config.yaml
model: "encoder-decoder image transcriber"
dataset: "seven-segment displays showing three digits"
train_examples: 195000
image_size: 24
crop_scale_min: 1
horizontal_flip: false
translate: 0.12
color_jitter: 0.1
cutout: 0.25
tokenizer: "char"
vocab_size: 15
encoder_arch: "mobilenet_v2"
encoder_norm: "batchnorm"
encoder_activation: "relu"
encoder_depths: [4, 7, 7]
encoder_kernel_size: 3
encoder_stem: "deep"
encoder_expansion: 3
encoder_widths: [24, 48, 96]
fusion: "cross_attention"
label_smoothing: 0.05
decoder_width: 384
decoder_layers: 6
decoder_norm: "layernorm"
decoder_norm_position: "sandwich"
decoder_activation: "silu"
decoder_mlp_ratio: 2
decoder_head_dim: 32
decoder_fused_qkv: true
decoder_bias: "none"
decoder_qk_norm: true
decoder_parallel_block: false
decoder_inner_norm: true
decoder_positions: "learned"
decoder_cross_attention_every: 1
decoder_tie_embeddings: false
init: "kaiming_normal"
residual_init: "none"
optimizer: "muon"
muon_scale: "spectral"
learning_rate: 0.01
momentum: 0.95
nesterov: true
orthogonalizer: "polar_express"
adamw_lr_other_params: 0.0027
max_grad_norm: 0.5
max_steps: 20500
batch_size: 128
epochs: 13.5
lr_schedule: "step"
warmup_steps: 410
weight_decay: 0.02
adamw_weight_decay_other_params: 0
Rows from block 2 of the image encoder of a small encoder-decoder image transcriber, named by matrix and row number. Rows with one number belong to one channel. Each number is 128 + 24 x the weight over its row's rms, rounded and kept within 0 to 255. All counts start at 0.
After each channel's rows are labels from the 100 images, of 14976, where the channel reaches its highest value: "responds to" is what is common among them. Only what is clearly more common there than usual is listed. The data: seven-segment displays showing three digits.
# convs0: expand pointwise conv (encoder.blocks.2.convs.0.weight, 72x24x1x1), inputs 0-23
# convs1: depthwise 3x3 conv (encoder.blocks.2.convs.1.weight, 72x1x3x3, trained with AdamW), a 3x3 kernel
# convs2: project pointwise conv (encoder.blocks.2.convs.2.weight, 24x72x1x1, transposed), outputs 0-23

convs0.31 [114 134 102 118 141 144 145 143 119  86 143  53 144 111 146 124 128 125 136  90 102 118 100 112]
convs1.31 [130 138 138 160 118  80 146  99 147]
convs2.31 [122  73 149 105  88 155 139 128 140 175 134 107 144 102 107 110 129 140  93 120 145 154 135 111]
responds to: the digit 5; first digit: 5

convs0.68 [155 119 124 116 162 122 152 188 119 113 115 112 128 151 108  95  93 124 120 146  88 111 147 156]
convs1.68 [135 119 148 125  96 173 159 118 149]
convs2.68 [151 111 130 112 107  93  93  81 160 166  98 134 152 138 114 146 145 158 113 111 121  99 114 113]
responds to: the digit 8; white glow; second digit: 8; first digit: 8

convs0.53 [129 146 140 126 144 165 168 130 170  96 153 120 147 151  96 125 120 159 151  83 140 146 153 122]
convs1.53 [ 88 136 127  83 149 127  98 135 138]
convs2.53 [122 152 103 141 140 106 150 133 134  83 100 131 152 110 146 176 118 137 172 171 135 147 135 106]
responds to: amber glow

convs0.15 [167  86 135 112 127 123 115  91 128 118 139 108 142 112 106 147 157  98 101 107 168 174 115 130]
convs1.15 [172 132 141 133 120 112  82 106 118]
convs2.15 [136 136 135 117 115  79 184 112 114 134 107 145 139 127 131 108 180 113 143 101 144  92 104 127]
responds to: third digit: 1

convs0.38 [157 128 138 115 112  99 130 136 130 165 116 128 132 144  81 156 146  84 120 106 113 135 149  71]
convs1.38 [128 146 107  85 159 125 105 146 101]
convs2.38 [155 108 150 148 102 104 104 133 126 112 140 131  82 149 127 148 136 141 122 144 134 141 127 205]
responds to: third digit: 7; third digit: 1

convs0.36 [131 129 118  90 168 139 105 170 143 113 102 140 152 154 110 146  89 142 125 146 109  98  95 155]
convs1.36 [138 133 124 145  85  82 138 147 147]
convs2.36 [111 132 149 112  85 171 123 143 101 148 108  89 111 104 139  90 143 104 130 144 127 172 129 107]
responds to: third digit: 6

convs0.21 [148  98 170 120 130 146 151 108 140 106 151 129 175 165 143 145 113 121 163 105 161  97 129 119]
convs1.21 [118 130 118 128 195 145 115 138 126]
convs2.21 [160 126  82 157 113  94 110 151 107 118 106 137 127 101 126 152 115 137 151 110 132 102  71 142]
responds to: amber glow

convs0.50 [123  96 116 157 112 169 148 128  98 104 110 164 104 118 110  89 139 107  91 147 101 101 131 134]
convs1.50 [145 122 128  99 181 120 149 104 139]
convs2.50 [138 153 129 137 124 127 121 158 171 131 176 123 140 131 158 144 137 107 151 147 159 100 175  92]
responds to: dark on pale

convs0.22 [133 118  99  78 118 137 143 104 160 103 108 106 146 108 149 127  87 164 133 113 132 162 151 101]
convs1.22 [ 89 122 135 114  81 113 119 100 137]
convs2.22 [126 137 143 136 147  82  82 124 125 127 131 137 142 116 156 103 160  89 155  98  89 136 154 149]
responds to: first digit: 3

convs0.45 [140 116 101 126  96 123 166 134 108 135 164 175 108 133 114 109 162 116 170 110 131 101 152 102]
convs1.45 [129 115 145  87  94 102 127  95 136]
convs2.45 [204 140 141 149 140 131  78 108 116 101 125 148 125 107 111 151 139 125 138 136 108 150 122 147]
responds to: dark on pale

convs0.66 [134 129  82 114  83 143 139 106 113 150 135 148  83 129 156  99 146 165 124 136 122 127 168 149]
convs1.66 [133 110 136 107 136 126 127  70 158]
convs2.66 [117  99 141 165 113 129 147 116 127 136 165  92 112 173 140 147 102 120 174 153 139 130 164 114]
responds to: the digit 5; third digit: 5; second digit: 5

convs0.13 [101 142 188 107 130 121 154 122 173 136 157  94 133 162 136 138 108 129 136 140 113 130 170 116]
convs1.13 [138 165 100 112  96 129 167 121 139]
convs2.13 [ 92 108 117 175 152 147 103 138 127 141 119  99 139 156 134 137 120 103 168 110 167  96 149 148]
responds to: white glow

convs0.16 [139 146 116 113 137 107  86 126 165  86 117 160 120 132 143 127 116 164 118 140 175 146 147  88]
convs1.16 [148 127  98 149 136  82 141 134  96]
convs2.16 [130 100  91 118 132 110 122 155 142 119 125 121 154 156 109 152 110 155 202 118 141 154 135 118]
responds to: third digit: 7

convs0.4 [115 120 115 115 159 127 133 118  94  90  87 111 135 127 143 120 111 156 113 168  91  92 149  92]
convs1.4 [165 126 115 174 119 109 135  97 137]
convs2.4 [110 117 141 199 124 135 130 141 123 125 163 101 128 124 136 123  87 128 167 119 119 170 114 108]
responds to: the digit 2; white glow; third digit: 2; second digit: 2

convs0.25 [160 155 114 144 112 114 103 154 165 110 102 104 143  89 128 143  90 109 126 167 129 136 153  99]
convs1.25 [137 162 147 138  91 104 120 165 135]
convs2.25 [ 97 118 144 105 127 106 133 104 138 120  99 116 121 171 166 161 128 179 105 143  91 130 113 146]
responds to: the digit 3; third digit: 3; second digit: 3

convs0.5 [142 131 133 113 127 106 156 140 161 130 171 151 145  93 187 110 150 116 156 162 123 138 133 105]
convs1.5 [151 149  95 169 137 105 113 110 111]
convs2.5 [ 99 109 126 130 150 143 101 138 121 130  85 182 135 143 166 159 137 115 105 115 104 130 161 157]
responds to: the digit 9; white glow; second digit: 9

convs0.32 [101 137 122 121 146 119  90 143 139  93 135 141  94 113 164 102 162 146  95 135 165 173 132 127]
convs1.32 [146  96 143 164 110 169 125 139 113]
convs2.32 [146 157 133 130 111 120 162 150  81 110 126 136 133 120  98 134 146  96 149  85  83 131 112 162]
responds to: the digit 1; second digit: 1; second digit: 7

convs0.46 [136 117  94 106 101 163 118 130  96  87 156 108 100 109 167 138 122 169 163 114 130 141 138 130]
convs1.46 [ 81 148 122  92 146 152 120 128 145]
convs2.46 [183 106 128 127 163 121 142 150 152 155 117 104  96 125 130 143 129 104 101 139 118 151 116 181]
responds to: the digit 9; first digit: 9

convs0.59 [188 122 106 134 127 162 133 136 132 121 134 118 147 144 139 158 112  90 167 126 110 103 139  81]
convs1.59 [130 122 157 102 111 170 117 160 147]
convs2.59 [117 132 131 145 102 144 114 146 129 154  91  88 133 116 126 119  86 103 149 137  62 143 133 151]
responds to: amber glow

convs0.56 [ 96 163 123 109 160  94 130 131 145 135 121 143 137 101 137 133 182 110 146 118 150 163 170 109]
convs1.56 [119 124 143 121 185 158 112 147 133]
convs2.56 [112 121 159 199 114 144  95 117  84 137 112 127 117 114 142 135 130 105 127 136  94 105 111 110]
responds to: red glow; second digit: 7

convs0.29 [120  71 129 124  77 117 152 143 137 114 101 123 125  82 129 150 136 131  95 158 119 102 130 105]
convs1.29 [127 116  93  86 120 160 130 100 113]
convs2.29 [113  73 128 106 121 124 181  95 122 130 143 113 133 141 115  81 171 138 147 136 115 133 139 113]
responds to: dark on pale

convs0.71 [141 138 146 121 120 141 101 185 136 106 144 154 133 101 118 130  77 153 136 117 110 172 148 104]
convs1.71 [106 106  90 102 132 105 107 102 108]
convs2.71 [ 75  88 117 126 150 134 130 125 100 112 131 112 168 165 151 141 162  98 129 107 150 153 116 133]
responds to: dark on pale

convs0.55 [136  87 106 123 113 122 149 165  94 100 154 153 145 150 125 112 113 140 107 125 115 188 115 107]
convs1.55 [137 126 102 127 176 105 105 143 157]
convs2.55 [119 133 147 106 164 125 149 134 129 158  94  98  93 123  93 160 167  97 144 155 109 132 128 104]
responds to: amber glow; second digit: 5

convs0.52 [ 94 159 143 120 110 176 129 151  72 147 124 133 118 155 123 111 133 162 123 147 163 120 102 129]
convs1.52 [126 134 119 108 138  71 112 154 149]
convs2.52 [120 112 154 135 121  88 143  74 168 109 131 126 166 103 109 153 122 134 133 119 106 159 138  94]
responds to: dark on pale

convs0.63 [155  73 122  84 138 117  97 151 159 140 142 129 133 138 105 159 151 121 114 136 117 151 151 166]
convs1.63 [120 179 165 141 133 106 116 111 120]
convs2.63 [142 179 136 159 152 103 122 105 150  88  84 122 158 135 110 140 126  91 115 113 136 141 156 120]
responds to: white glow

convs0.51 [113 103 156 110 171 163  94 103 122 133 144 143 110 154 145 106 164 114 134 133 140 153 168 154]
convs1.51 [123 114 123 116  69  96 127 122 143]
convs2.51 [102 111  69 137 138 158 107 144 107 123 161  81 118 133 142 138 120 150  98 112 102 102 124 145]
responds to: red glow

convs0.44 [114 122  90 115  93  93 117 145 107 121 136 139 109 132 173 142 108 151 120 135  93 165 103  88]
convs1.44 [104 159 142 120 169  97 120 137 103]
convs2.44 [127  81 139 124 131 109 150 108 102 127 141 151 108 111  53 106 145 132 101 111 121 130 108 143]
responds to: decimal point

convs0.64 [109 124 167 144 121 122 155 115 148 116 152 182 152 134 108 176 102 124 125 121  89  97 131 125]
convs1.64 [131 136 100 167 109  89 125  99 117]
convs2.64 [143 145  87 138 137 173 134 153 108 157 104 150 158 120 145 137 121 101 105 107 104 130 122 180]
responds to: amber glow

convs0.3 [207 114 138 136 125 138 159 111 136 155 128 142  96 157 171 122 127 103 119 116 128 133 140 136]
convs1.3 [ 96 130 130 150 133  83 145 115  94]
convs2.3 [118 140  99  84 173 153  98 106 142 109 147 115 114  94 143 115 137 126 151 160  96 101 125 152]
responds to: the digit 3; second digit: 3; third digit: 3

convs0.57 [125 114  93  85 136 132 139  76 122 111 166 131 155 116 116 152 148 137 123 125 126 144  88  83]
convs1.57 [146 127 153 128 123 188 147 123 141]
convs2.57 [117  86 162 130 126 118  85 143 148 139 103 134 112 124 122 102 140 101  73  84 130 119 152 137]
responds to: dark on pale

convs0.49 [141 162 142 114 132 135 122 183 160 110 126 150 122 138  93 132 119 144 113  77 135 148 126  82]
convs1.49 [147 122 100 115 102  86 115  94 118]
convs2.49 [102 128 139 123 140  98 125 154  96 147 144  88 179 123 162 128 104  90 121 108 121 137  98 155]
responds to: the digit 8; first digit: 8

convs0.26 [110 150  79 129 147 131 149 136 153 134 142 141 114 130 122  70 149 124 111 159  95 121 174 139]
convs1.26 [138 141 121 172 167 163 120 120 123]
convs2.26 [112 122 114 154 137 137  98 119 107 122  96 107 117  97  97 155  81 125 131 114 150 122  69 145]
responds to: white glow

convs0.14 [145 138 114  89 131  82 148 140 127 119 140 156  88 173 126 138 106 108 119 119  97 144 118  85]
convs1.14 [136 102 102 114 159 127  94 165 119]
convs2.14 [121  94 122  82 155 162  98 128 106 146 110 128  84 151 113 158 110 124 142 101 119 135  89 120]
responds to: amber glow

convs0.12 [ 87  97  77 173 126 114 180 150 135 139 114 122 115 120 128 109 148 109 147 124 116 153 137 141]
convs1.12 [134 126 140 112  95  99 124  98  84]
convs2.12 [152 127 134 171 117 125  69 138 122  76 111 130 145 115 126 124 162 146 135 129 130  85 126 157]
responds to: first digit: 6

convs0.2 [137 119  97 122 109 139 140 130 130 130 157 136  85 114 153 114 121 159 101 131  78 153 110  73]
convs1.2 [151 164 142 145 171 148 117 149 121]
convs2.2 [ 85 126 133 131 104 119 131 112  88 127 105 164 166 147  78 129 171 117 132 124 147 116 124 156]
responds to: decimal point

convs0.47 [105 135 146 140 129 176  78 119 151  89 127 143 129 126 106 137 107 134 137  88 177 140 120 144]
convs1.47 [ 87 119 144 156 143 148 131 157 158]
convs2.47 [165 114 107 113 118 114 132 102 103 128 104 148 144 114 114 153 156 171 129 158 119  80 117 168]
responds to: amber glow; second digit: 7